python train.py --model="model that predicts nearness at each pixel" --output_stride=8 --norm_position="pre" --mlp_ratio=2 --fused_qkv=false --drop_path=0.15 --layers=8 --targets="nearness" --momentum=0.95 --max_steps=9500 --warmup_steps=1900 --adamw_weight_decay_other_params=0.01
Rows from block 5 of a small model that predicts nearness at each pixel, named by matrix and row number. Rows with one number belong to one neuron. Each number is 128 + 24 x the weight over its row's rms, rounded and kept within 0 to 255. All counts start at 0.
After each neuron's rows are labels from the 100 images, of 14848, where the neuron reaches its highest value: "top examples" is what is common among them. Only what is clearly more common there than usual is listed. The data: renderings of 100 made-up gadgets, each built of a few solids, in any pose. In brackets: how many of the 100, against the usual share in percent.
# fc1: MLP up (model.blocks.5.mlp.fc1.weight, 320x160), inputs 80-159
# fc2: MLP down (model.blocks.5.mlp.fc2.weight, 160x320, transposed), outputs 80-159

fc1.139 [ 95 126 137 113 160  98 150 129 153 132 151 138 168 109 119 163 166 145  89 127 141 122 161 125 151 123  89 161 118 127 131 105 109 131 138 138  81 130 175 127  95 142 148  88 117 137 134 160 104 112 134 139 119 113 131  99  63 114 160 112 149 141 145 106 100 141 117  99 109 137 120 125 161 163 152 141  86 123 108 142]
fc2.139 [141  96 156 107  66 166 135 109 130 154 134 112  82 112 142 130 153 107 112 155 115 131 113 120 117 125 128 109 138 154 140 129 170 129 123 121 150 128 122 128 168 146 109 113  81 149 161 130 125 114 137 105 147 141 139 166 114 147  89 135 140 195 136  88  83 160 136  58 134  99 102 127 115  96 148 151 165 139 122 100]
top examples: white (29 vs 8.6)

fc1.317 [106 125 103  76 165 152 120 127 136 115 110 151 137 159 115 127 124 137 112 155 126 154 124 137 128 177 122 147 109  93 118 150 100  98 117 151 115 147  75 156 156 108 138 170 106 164 109 127  90  92 166 162 104 125 168 126 141  81  88 126 170 153 159 112 149 119 162 119 142 128 104 173 145 158 144 122  80 144 117 107]
fc2.317 [134 113 135 107 192 138 166 114 117 110 141 155 113 140  67 128 108 160 121 151 101 145 144 181 135 131 111 116 137 107  91 132 124 146 142 128 131 148 110 116 128 116 145 158  98 100 129  94 136 145  99 146 117 144 116 119 155 144 129  97 133 114 188 117 150 156 116 144 138 108 149 121  98 147  77  78 148 150 184 128]
top examples: has a sphere (69 vs 24.2)

fc1.210 [133 117 134 117 118 141 104 159 109 102 132 104 139 160 130 138 136 143 129 106 108 148 144 196 148 128 124 139 119 108 116 144  88 128  85 134 136 169 132  72 126 136 157 116 128 185 126 126 114 139 191  83  66 148 133 114 107 131 142 120 154 122 190 121 158 143 105  99 137  83 152 140 133 112 128 131 125 149 159 118]
fc2.210 [114 127 121 139 136 101 151 108 133 143 136 130 138 109 157 153 105 126 140 153 161 156 144 103 111 162 124 157 158 105  79 122 107 172 159 115 140 182 108 136 121 169 105 130 174  97 162  60 120 156 105 113 114 128 115 130 111 140 134 152 116 161 149 159 118 146 126 163 116 144 102 148 120 122 141 140 165  98 149 145]
top examples: metallic (62 vs 33.6)

fc1.233 [114 125 119 124 157 145 144 114  92 125 134 129 120 171  88  95 142 145  98 109 171 146  88 139 139 152 129 124  77 102  96 101 120 122 140 148 125 126 114  91 118 130 154 124 131 114 121 135 121 133 144  65 128 139 125 151 146  85 142 116 120 167 179 101 140  99 130 115 151 122 148 103 108 128 159  96 101 171 126 112]
fc2.233 [119 166 112 117 159 115 133 116  76 148  99 134 155 130 103 148  78 142 117 160 159 147 151 131 106 103 122 149 109 110 141  95 117 160 128 119 117 150 144 147  69 117 106 141 103 108 124 162 131 131 106 156  89 161 125 110 138  69 117 138 148  79 130 132 122 137 124 149 149 103 130 140 115 134 138 123 131 119 140 163]
top examples: white (29 vs 8.6)

fc1.211 [ 76 115 167 109 145 127 169  95 151 138  98 146 113 145 109  81 102 100 171 103 118  84 141 150 125 160 114 103 132 133 119 116 140 128 129 109 151 162 124 146 125 140 146 134 125  95 134 129 115 133 127 118 143 167  78 123 151  99 116  99 146 121 164 127  73 132 132 132 158 139 173 140 155 173 138 142 117 124 128 150]
fc2.211 [128 107 147 151 141 102 150 154 118 127 143 112 100  99 147 118 141 149 184 136 124 123 148 143 113 121 151 142 138 110  93 138 109 110 160 108 145 141  90 131 166 122 117 173 139 111  69  88 119 146 144 114 115  82  89 118 157  96 104 136 129 188  83 147  87 115 171 123  86 177  96 151 101 120 165 124  91 104 128 117]
top examples: has a torus (67 vs 29.7)

fc1.290 [131 123 154 130 116 138 102 140 104 136 167 159 140 126 127 112 113 141 200  89 158 127  68 159 124 143 146 164 150 153 130 140 115 139 137 111 135 123 126  97 163  81 146 114 118 130  97 111  95 145 142 134 113 129 102 179  97 186 139 111 118 169 108 176 131 146  66 133  96 126 119 116 135 145 140 166 130  84 118 130]
fc2.290 [139 116 133 109 109  75 118 146 163 114 146 125 114 122 103  99 131 103 143 133 114 123 147 109 136 168 147 100 152 175 103  98 171 133 118 146 156 115 102 123 137 132 156 184 160 158 137  74 116 105 148 133 133  87  82 124  96 121 137  79 163 186 117 116 135 121 130 129 106 122  90 143 104  95 179 126 140 123 141 148]
top examples: has a torus (75 vs 29.7)

fc1.113 [ 94 140  80 164 165 136 151 146 104 143 146 114 170 115 105 146 112 133 118 118 138 174  81 149 108 143 109 144 106 108 131 106 108 155 126 125 110 150 111 133 117 129 110 144  99 143 135 177 142 132 114 125  91 141 136 117 112  67 110 121 152 118 104 111 147 178 130 146 128 114 127 160 158 145 159 106 132 106 134 114]
fc2.113 [125 119 173  94 131 130  86 121 138 102 137 142 114 148 145 166 115 102 125 128 159 117 116 117 145 117  73 126  87 131 127 129 110 120 126  97 128 103 158 148 120  97 159 109 137  93 106 132 111 136 128 142 130 101 121 122 161 153 194 117  97 127  97 103 141 125 146 121 136 156 106 137  86  99 121 119 104 119 152 140]
top examples: has a sphere (58 vs 24.2)

fc1.225 [155 111 127 101 128 147 145 173 155  76 137 124  95 171 116 110 130 129 161 171 130 121 100 156 119 174  90  84 106 141 115 164 162 141 126 134  96 121  85 140 112 143 112 150  95 127 167 106  97 123 126 150 101 118 143 137  92 100  99 121 175 138 158  95 133 110 156 137 153 124 126 141 146 158 142  83 131 157 125 110]
fc2.225 [111 120  86 123 178 128 148 138 100 108 140 127 142 114 110 120 142 143 139 134  98 117 134 180 103 119 169 119 129 112 121  93 110 123 121 111 104 150 150 129 138 137 138 144 157 116 116 163 119 155 116 167 111 137 132  79 141 105 104  88 145  74 154 141  94 114 107 184 113  90 162 133 151 140 112 112 133 128 142 175]
top examples: has a sphere (75 vs 24.2); metallic (67 vs 33.6)

fc1.82 [139 149 116 170 136 134 149 130 146 132 128 123 129 136 164 150  90 119  93 121 111 108 125 131 129 151 165 122  99 115  96  85 122 124 117 151 122 116 133 142 122  95 168 118 136 107 155 140 136 108  86 118 133 125 143 124 139 139 155 146 138 103 136  83 106 130 126 111 195 160 125  99 138 127 186 136  78  98 158 136]
fc2.82 [135  99 149 166  66 143 122 143 109 114 160  92 143  73  99 148 106 105 157 141  73 129 111 128 138 166 115  98 166 163 148 174 144 138 143 110 120 157 117 122 131 175 138 111 134 157 160 154 118 130 182 118 124 106 138 111 107 160 107 113 119 104 107 117 102 156  98 160 105  99 152 118 131 142 132 110 135 141 159  98]
top examples: white (25 vs 8.6)

fc1.318 [127 131 155 116  93 113 139 146  75 147  98 121 127 149  64 113 182 138 139 130 146 104 149 154 118 122 148 132 118  52 175 142  63 108 130 149 123 131 112 110 118 159 115 107 124 123 119  90 111 134  84 137 116  95  92  79 137 132 182 120 111 130 144 162 137 119 113  82 129 144 108  89 112 136 131 144 102 153 138  73]
fc2.318 [177 132 107 111 122 137 116 105 146 140 118 131 125 134 139 148 111 110 142 141 141 106 130  99 104 150 132 160 141 148 144 169 135 134  99 103 106  95 119 159 117 172 117 147 157 147 136 130 115 154 110 143 151 149 147 161 107 116 108 133 123 134 100 132 137 104 111 135  82 153 167 148 141 161  96 188 131 115 132 129]
top examples: white (25 vs 8.6)

fc1.178 [122 131 125 134 118 147 142 139 188 106 143 138 182 164 140 145 109 122 113 123 113 141 110 120 116 111 134 113  98 100 121 129 175 139  98  79 113 135 121 182 119  89 158 140 127 154 147  94 114 136 125 131 100 121 125 164 158 146 133 145 146 113 149 119 105 116 138 141 163 118 113 125 129 130 106  86 132 172 150  98]
fc2.178 [140 133 111 144 168 161 177 136 106  89 129 178 131 126 136 136 135 131 141 136 113 139  80 180 149 137 130 104 100 112 101 116 132 148 113 125 107 126 123 132 145 142 126 145  89 151 118 163 142 137 155 141 121 156 153  91 108 123 110 149 148 129 119 141  67 158 116  95  97 109 105 138 143 168 100  81 122 126 178 122]
top examples: metallic (97 vs 33.6); has a sphere (55 vs 24.2)

fc1.280 [100 109 139 130 126 100 122 161 113 167 128 155 168 184 111 115 102 181 107 113 118 126 150 132 165 107 140 139 115 122  97  95 124 126 148 103 118 146 138 119 104 157 145  93 140  98 153 140 109 127  97 143 132 154  87 132 140 142 121  96 113 107 173 145 141 125 118  84 140 131  84 107 163 125  83 142 116  87 150 161]
fc2.280 [155 133 133 110 118 150 115 113 125 109 120 118  84  68 137 123 171 137 103 134 161 157  95 149 118 117  99 113  97 160 146 136 119 114 112 157 142 120 156 131 143  90 127 128 156 142  98 111 140 118 127 140 121 112 104  76 133 123 133 122 124 141 132  86  92 136 142 133 136 119 137 108  96 131 138 134 136 155  80 115]
top examples: metallic (62 vs 33.6)

fc1.167 [ 90 118 126 137 135 130 125  72  77 116 144 120 131 114 137 149 111  75 170 135 161  71  96 127 143 151 127 125 142 149 130 122 111 124 163 133 137 140 112 135 121 132 115 151  93 135 139 110 124 142 117 143 139 137 164 125 111 150 124  97 128 153 121 127 119 106 110 137 102 148 136 159 151 147 160 160 122  81 131 132]
fc2.167 [124 144 101 119 100  87 123 121 108 114 145 143 103 150 147  95 135 138 177 117 120 114 141 108 161 140 130 119 155 163  98 162 134 131 133 132 159 113  92 124 161 149 121 136 152 149 141  70  85 128 139 116 155 107 109 141 138 148 145 148  98 179 116 106 110 119 107 113 104 107  87 150 129 132 144 157 135  98 134 132]
top examples: has a torus (67 vs 29.7)

fc1.140 [146 103 132 135 119  93 119 116 178  83 121 108 178 132 143 157 106 156 123 134 119  97 158 157 100 149  92 140  91 102 124 150 177 167 145  86  83 143 141  89 127 120 131 124 150 150 146 106 112 106 118 124 115 112 112 150 100 112 149 123 164 146 110 104 109 165 102 128 108 117  87 125  84 119 110 137 158 123 152 148]
fc2.140 [129 132 114 163 128 139 114 148  94 161 119 107 105 125 165  83 127 116 129  70 105 136 132 150 106 148 155 138 143 164 108 115 156 116 181 185 161 133 153 139 136 162 133 140  83 148 124 148 122 125 139 159 131 113 107 111 144 106 101 118 130 121 127  87 142 112 123  83 118 110 161 122 162 134 188 111  91 114 126 144]
top examples: metallic (62 vs 33.6)

fc1.148 [122  82 132 113 140 128 157 134 123  89  95 144 104 151 102  81 167 158 137 127 130 112 163 135 116 176 115 116 138 138 123 163 129 106 146 106 119 154 130 126 122 113 108 162 142  94 145 104 114 118 114 117 123  70 127 103 148  85 150 115 161 117 135 172 158 111 186 142 113 105 161 106 158 118 133 105 124 144  97 174]
fc2.148 [133  89 125 116 137  84 134 151 136 104 177 136  88 127 127 128 159 106 198 103 129 119 102 103 142 159 144 128 159 141 141 153 100 134 112 156 162 104 111 105 141 130 112 107 140 120 144 116 119 157 120 130 174  99  66  98 143 113 109 124 102 196 120 126 173 121 128 132  83 159  93 132 117 132 127 146 121 149 129 110]
top examples: has a torus (78 vs 29.7)

fc1.267 [166 111 111 104 130 171 119 125 149 172 148 124 141 123 112  95 120 117 155 131  82 112 159 130 128 142 149 146 100 126 118 115 102 128 179 194 123 138 138 122 130 120 150 137 122 135 123 186 148 174  92 131 143 149 135 150 110 113 124 116 136 127 167 133 130 138 139 103 108 106 158 154 124 154 154 147 103  65 105 116]
fc2.267 [132 146 123 147 123 108  84 153 132 142 112 139 134 144 132 134 157 161 117 128 163 163 103 150  89 127 130 143 179  96 128 119 149 130 122  96 120 113 160 117  99 143 106  99 147 123 102 106 136 100  78 120  99 162 116  93  99 102 108 102 100 131 148 117 136 110 125 148 143 102 145 132 113 199 100 125 129 139 109 154]
top examples: glossy (75 vs 33.7)

fc1.298 [166 124  87 152 136 132 115 108 141 142 143 195 131 140 103 121 138 145 159  95 143 119 222 110 117  82 156 130 180  85 151 122 147 112 171 106 103 117 149 130  99 130 143 114 105 143 118 125 129 134 120 109 165 148 148 136 152 110 122 160 137 130 140 159 114 111 148 149 108 130 164 158 143 123 119 179 134  63  70 129]
fc2.298 [116 117 130 137 116  98 117 139 108 167 154  93 148 131 121 121 144 128 151 142 141 162 134 130 137 115 139 117 100 105 110 100 107 120 151 125  87 119 120 154 106 144 113 102 127 139 133 143 122 117 142 137  67 140 182 111 118 134 120 132 169 113 105 120 150 119 119  96 110 125 118  92 168 142 115 130 150 167 154  97]
top examples: glossy (60 vs 33.7)

fc1.44 [137 146 124 125 126 150 131 109 154 102 111 103 153 127 146 102 151  95 147 147  87 142 153 140  86  87 122 130 160 113 121 141 163 110 167 153 107 137 162 140 182 126 192 141 106 134 135 146 140 133 152 121 133 127 160 128 127 128 134  98 183 135 158 137 111 109 102  97 125 141 148 104 127  97 139 154 103  97  87  86]
fc2.44 [162  85 142 131 126 143 146 119 113 180 127 132 173 146 146  96 133 129 104 149 151  99 119 110 139 122  76 131  97 133  98 130 138 121  78 152 134 114  89 150 143 160 130 152 162 114 135 132  92 159 115 136  95 149 133 126  77 190 120 134  88  90 103 126 149 108 169  99 121 101 180 117 107 131 154 177 131 143 154 140]
top examples: glossy (68 vs 33.7)

fc1.176 [ 95 119 130 115  94 153 135  85 134 129 141 109 130 156 127 158 127 160 123 118 118 158 102 129 121 135 113 132 120 126 121 131 169 123 129 132 116 167 155 150 151 122 107 134 116 160 122 121 148 156 122 108 131 112 114 126 164 117 160 137  99 131 150 150  83 134 139 146 180 108  88 141 136 118 116 107 140 148 149 152]
fc2.176 [105 107 114 184 146  92 104 132 128 127 134 120 109 160 153  98 154 149 106 118 164 105 113 147 154 152 179 103 120 141 101 139 107 103 120 103 132 130 137 108 132 179 142  97  71 144 131 100 140 108 177 152 113 140 146  92 138 108  86 143 144 109 119 146 112 106  90 108 126 149  97  93 128 151  89 111  70 121 139  99]
top examples: metallic (66 vs 33.6)

fc1.221 [152 124  95 150 130  82  97 117 120 131 128  97 115 107 121  87 150 157 149 161 127 114 147 102 116 156 144 130 148 106  74  89 113 189 157 115 121 181 137 141 132 148 127 104  99 130 105  83 171 134 121 122 127 161 165 114 166 159 122 113 140 137 163 110 134 126 112 151 154  98 123 144 146 145 164 154 128 130 164 104]
fc2.221 [ 77 110 144 129 174 111 112 111 124 147 193 178 146 149 115 137 145 123 132 124 104 157 138 101 135 112 138  76 105 117 136 151 139 179 151  91 125  96  79  89 130 112 136  96 118 121 117 134 135 156 160 144 104 129  96 116 130 184 132 154 136  99 134 121 153 153 112 115  97 168 147 131 120 138  91 164 130 114 163 181]
top examples: metallic (61 vs 33.6); white (32 vs 8.6)

fc1.48 [133 114 178 156 104 134  97 150 126 115 144 153 127 120  97 140 101 153 114 107 173 147  84 131 110 148 117 123  96 124 100 113 131 133 127 146 147  92 138 124 133 141 184 117  96 113 153 120 127 148 134 115 139 107 132  85 166 112  93 143  94 124 150 120 109 146 133 132 192  94 133 160 131 171 124 135 122 135 140 106]
fc2.48 [ 89 143 118 125 114 101 126 114  93 117 109  90 160  89 122 131  82  93 103 137  75 143 178 136 170 146 130 170 112  90 128  98 141 190 142 119 111 187 178 128 102 124 111 103 122 108 128 155 109 140 133 116  89 194 126 141 115 131 146 126 149 136 100 118 135 141  97 141 132 120 143 101 153 142 164  81 120 141 161 108]
top examples: white (30 vs 8.6)

fc1.201 [119 119 139 128 114  99 144 139 126 128 125 139 149 114 148 177 182 151  84 149 145 130 139 114 203 107 105 103 129 163 166 140 106 153 136 138  99 111 186 121 111 124 139 108 127 143 107 129 120 105  99 116 107 113 140 121 138 135 165 116 106 148 139 103 114 127 125 134 106  71 112 110 121 167 137 115 130 123 125 125]
fc2.201 [113 137 111  86  94 142 132 127 129 145 138 120  77 110 145  96 145  68 142 124 119 122 147 139 119 138 126 146 154  98 139 142 144 128 112 167 138 149 113 140 146  92 194 142 110 134  84 132 135  80 172 115 168 118 110 130 123 113 142 129 126 153 136 119 136 125 112 100 121 130 115 119 133  76 128 115 131 116 125 120]
top examples: white (27 vs 8.6)

fc1.145 [ 91 132 139 133 116 129 130 115 134 152 148 113 121  65  95 129 133 131 157 122  92 120 153 134 154 121 170 116 153 162 155 126 155 124 130 122 120 137 117 111 165 127 102 114 182 116 149 157 147 141 145 159 153 122 124 165 103 147 103 119 115  92  68 128 125 132 113 113  78 112 119 116 128 118 104 181 128  92 143 136]
fc2.145 [142 171 132 173 129 119 138  92 124 146 149 144 125 136 136 118 106 154 114 133 155 159 139 100 103 107 133 133 123  89  93  91 116 131 130 155 113 140 119 151  93 116 144 154  91 148 135 125 137 134 113 127  87 194 148 114 142  97 142 101 141  96 148  79 123 140 130 114 155 102 208 127 106 138 124 121 107 102 159 129]
top examples: black (26 vs 8.6)

fc1.46 [112 130 155  97 136 113 166 141 170 128 117 103  99 162 110  85 117 140  90  76 154 117 150 138  99 167 158 135 119 108 143 149  79 164 156 110 130 111 123 108 101 113 119 114  87 165 159 171 108  97 144 107 125 155 154 116  90 144  96 157 161 134 137  77 120 193 133 127 132 124 145 128 147 133 135 102 128 142 120 173]
fc2.46 [152 168 115 123 131 110 164 179 109 153 126 110 142 127 100 121 132 183 123 162 111 111  90 133 150 152 155 151 152  86 132  94 116  95 129 126  97 134 126 129 133 125 100 142 118 145 133 146 103 110 104 132 111 108 127  78  98 155 120 129 122 123 148  92 119 142 134 150 132 129 140 120  93 159 128  92 109 153 138 116]
top examples: has a sphere (75 vs 24.2); metallic (66 vs 33.6)

fc1.118 [124 131 139 144 121 105 132 137  99  88 140 122 113 102 111  66  61 106 177 114 121 172  38  99 127 135 129 111 142 130 153 131 136 140 138 107 136  97 141 160 143  86 100 128 108 161 121 139 113 149 130 153 115 107 115 107 138 153 125 138 117 141 151 142 167 116  88 114 154 117 125 143 153 149 165 156 147 114 132 164]
fc2.118 [146 130 158 132 118 139 143 171 136 125 110 103 115 157 114 100 197 112 166 127  98  95 145 124 167 155 136 100 144 162 141 154 111 101  98 112 192 154 101 128 144 150 135 110 135 136 164  95 127 117 126 177 144 106 109 172  91 162 124 102 129 177 103 134  99 162 113 123  76 139 111 126 159  97 132 115 119 177 122  98]
top examples: has a torus (64 vs 29.7)

fc1.108 [144  95 112 131 128 102 101 105 126 154 149 145 101 138  70 114 110  93 144 109 132 121 116 142 118 145 161 152 152  86 141 173  85 153 113 103 146 111 107 150 145 114 132 117 118 161 157 149 162 113 122 144  89  98 104 104 147 116 130 118 142 163 166 154 130  90 149 143 179 131 123 170 178 112 142 151 158  90 103 134]
fc2.108 [100 147  86 168 145 108 158  97 125 155 163  73 131 113 127 145  94 135 136 152 103 139 149 113 115 158 136 147 117 126 126 106 126 142 179 126 126 148 129 110 116 129  81 135  90 149 127 132 147 138 145 118 113 135 159 156 117  96 117 128 153 120 139 123 156 153 123 176 131  91 168 100 121 139  99  99 151 146 181 109]
top examples: glossy (70 vs 33.7)

fc1.284 [153 132  94 106 104  99 221 100 130 112 124 154 140 143 130 115 118 110  91 153 136 127 125 113 128 100 142 113 116 111 136 126 148 118 113  97  81 162 133 147 117 136 148 125 132 135 103 115 107 173 109 162 111 100 148 119 133  88  91 150 118 139 170 112 119 108 130 145 153 144 154 152 155 121 107 105 120 137 153 103]
fc2.284 [135 109  94 152 143 127 102 125 108 169 155 160 117 156 105 143 127 142 171 117 169 101 115 120  72 155 167 135 155 151  56 134 134 104 137 130 160 148 125 140 133 147 158 110 106 126 175 176 109 122  90  78  84 133  73 118 122 120 140 100  57 136 108 149 147 128  96 104 132 152 142 153 132 169 143 142  93 124 149 139]
top examples: metallic (60 vs 33.6)